config.yaml
dataset: "synthesised sound scenes: up to three everyday sounds over a background"
train_examples: 26041
time_shift_ms: 50
spec_augment: false
targets: ["background", "number of sounds"]
depths: [3, 4, 7, 3]
label_smoothing: 0.2
orthogonalizer: "newton_schulz_5"
batch_size: 64
warmup_steps: 570
adamw_weight_decay_other_params: 0.05
Rows from block 14, named by matrix and row number. Rows with one number belong to one channel. Each number is 128 + 32 x the weight over its row's rms, rounded and kept within 0 to 255. All counts start at 0. Numbers have three digits each. After the name is the row's rms in percent of the matrix's.
# convs0: first width-5 conv, stride 2 (model.blocks.14.convs.0.weight, 96x96x5), inputs 14-27, a 5 kernel for each
# convs1: second width-5 conv (model.blocks.14.convs.1.weight, 96x96x5, transposed), outputs 14-27, a 5 kernel for each
convs0.10 097:162120167075106134145112149120113123150154119087124112116161107062111097122120127170155122176139172100144146100174135168046089103130152079147125152156203170120160105096125152146163078134108069082121136138128142
convs1.10 088:095140141079043101100145122033158117111110083138134095109125164172143134133086113134141146075049117076133105066115141127156156135143143135148088099154172212104155090084110128141127140170125150088141098102129130
convs0.11 096:115137113169143116113102089131106107107073068164189140158150152178186145187162164196164159201114173084100136144109116114127081089125161120106132109084130090080084107079083072185102136158154046105097112145161137
convs1.11 088:124124158160164099140184116161059098136099121099118051092096097114110115089137146115148163155095107121129144132166182174165121131115125087156150158132157153092097157108145154133098105070107109108143134102070111
convs0.12 102:079123126138179148120117148172085111133136149133156130119087224181133101091140128131133123138159099153145131151120138135210155149116116106114101090098102127127124111151162142099113161163162140127149089097117173
convs1.12 116:134088106103163173114106106176095116123097109125113143172130127119141167146137070119126079116088142140142179091106114146158147164166091082137139109124135116186163140117156131073000174095107107080097125185088065
convs0.13 102:115190115128115149160184131102134155160120157180127142096142157115126118086164109157131143179142112140139110104122118127095128158126172077134135152100123085139192111124077137093122100102147163169196155091097058
convs1.13 097:144169167152104121092104076095199172178136093107113101151140151103081125160092114087101087156148193196121121068131096092114078105117112186109092112183217115105181196101122100118111117134098079084089134123144095
convs0.14 097:099067090139203094105088090076124123094115143171120158130137212154090075119104134122124145230120133079087125147100118104130127130083129147167155137085117125093137112086117149145138150170136127090096153089099069
convs1.14 114:127122118111101076137122134156143152080047126124109118107129155147109113135014109094089123043119139111122114113131141123111169112150118136144104079094084122142086146083117128109060106095138148188128123106113110
convs0.15 102:137119172158130118147131127103125145119129135179138153178186066134113141119084069058058061129140122102116078108099086102215224116159146091099075099088147134120107150103113129123137091118108082104136146126111054
convs1.15 106:146098099115141130140132125094113120108061088132074078096115090102072092107168139125148136138151140128155192186167134111141106093111132141133114106066106092110102104135154108078105151167137132106072079101103082
convs0.16 105:161120100122125101128128120177165136145097077146089103121156103096157080046123116146143163120143169161174099066105161135097173129176127101120106121089100106131175199108143151166134174129104114090087069149163143
convs1.16 105:119092165167148106106111100222122088127097116090150128154122117119066123131133095129170111146125187170152103106150123168169135119146147109159137112137112144092089058156140130157066071107172115077099138173127125
convs0.17 101:085121156141140064188108120206112141161132109086163103127115135200149101079071133129146200130068112093106132166135121124124090202167156169162124138169150098157139104153100060110097141123095138103098129121136109
convs1.17 089:087138192097154118112114105094175129106123128131115107204168099169136165125156135128134072224193127135174118101142157188229145156184111125151121148114113150138107055135136101067096110135127117098149128134152150
convs0.18 093:155135130137146165184165129172170142162146158153151124137052133085120094136139142172113206151097149051059158140166118139088090159105085171102117123136199172148136067146143111102128139155178130178131138134143135
convs1.18 089:165112168124118048139183127080124126112109111150144146144183124104103124105121167142114060080167137115125193164162122134102072083117134244107056088163158149106113115109094101123109148166129112118099089087124134
convs0.19 099:141138125094099075062093136189117106108115132140090121126091029052130101105106093124118137107135108117137122120104126149182088141133098086130133090084107107099147123164118090119115097100156114056110138150178076
convs1.19 106:137130139163125107148129081084154132139139128111145158135101134166129126113181138113149176252113105097158118103161116125121162126129106113103147171199184164092088054107096128160081098116139117099132124149124152
convs0.20 097:152168177121069180136150086120120116109126119077120161170157102134129151129138175144148169090164090101152114114103155191075135145107143117098156169198150088112132141129108121082115114154108210130103130126098117
convs1.20 103:128149161098132128149139152116157131100103192143142146164183108134106128159079126075101036117135131124103058142108124154113137086150139109131110099058156160156134070121093117169174140137089104156161128122144139
convs0.21 110:161115142150142137151179172128109078092069114115135117116099131085144109149152143134133131131116152124114174132129103124116104151130178119114126106136189136148156103103114073134097076122131113142160136081090093
convs1.21 108:137143135125126157098137100111178127118142094123117106109115083115143198182135150072091128181121110153188141056131165115103090109110092088108143163134189096117166159093098120135084194133131105121167143162124129
convs0.22 096:074106128093092146115153109111170153157150126084149134105116185133131105073129090160140129159117129105094104100123125079104131101140090103077153146180168112120106195081122158143134157178158118078104118120126131
convs1.22 086:127105173078090173140141134112170159115113131076121134117133144098118158123136126106127115098119157133070151118104138114142105087142137178095128192158069162159158148044117113153121096076138115096156131147127154
convs0.23 101:135236155151218123076149084163101107115166150114114171122127114151089152157091086094102128238160144176124115126109080118140111094098163150155155122096124124067094085123120093123120176144175147187079097111041118
convs1.23 090:096135139126133134137127094135181162110147156137097101060103088086083042071133134129136136136136175155067078163229196179130135116085127063123118117087140093142063149138108133146131119094090088124099063106098120
convs0.24 100:167139127159155112142146147123120118117134115145200159184109146151142145160180162142166169118153144122145155085086128114104131157173072135181187129171070003111039105139073113129107140166186138167152184119097178
convs1.24 096:138135158131174097150097139168132112162147149202173122138148125156117146221116113128171123094130113180202092107152184160150121139126080148103119134152134162187093096140112125153191151118083071062109179184158148
convs0.25 099:149133114089112142117158151103139131116127148081128098101128145140085141118167148110181170105072126146157107149154167138151140108104141150147139128096109135166159152253199156154077127137163153194111114118168176
convs1.25 112:158131131125115169136137106157179110081178169075098095123159096088104146108117084128130109124113133143127173112132139125077099086135121124098094121120134177172114140147120102118190143136183127133048085075094117
convs0.26 097:135089094082082071140132161199119077076051091121139148153045143092126104092133145138137184140109125080104109069115109117157096138115176130141158151102108099126126132088106145110053128133081141197111129099072074
convs1.26 100:084143168161132066121146054122121155166164223155119100153153180143137174111128171111151045158110161143160158043094119172154060142139086145096149142181122115114111144137127120115105093090145072035142136125111113
convs0.27 101:165157110120114131109062117149098128168176149076104115069134152176069148154108138150153178196116155086117092133119114109134114084175123169148108111149091113122146114176175153195141175154202156119073122060081099
convs1.27 086:204164116083074171110137132105183129137126122099112075084133124124106156180152098137129114151108145138106155143113131160021029077123104090118117127042133043100113128078124126099098178135128106118104113133131169
convs0.28 099:167131179156152173076103124129139134105111122114133120151165184173101125102110129141128118154152141100054102062134083103089076153171119143115140159146085069143127124122163056114070173127129122143122138165125127
convs1.28 084:118095116130186095110171153142058084153134142112130125139106222159133095115114144102143153117067063119117164117105107130146073151106147135172112120139107073092096079092093130145139132113082136125163116128103159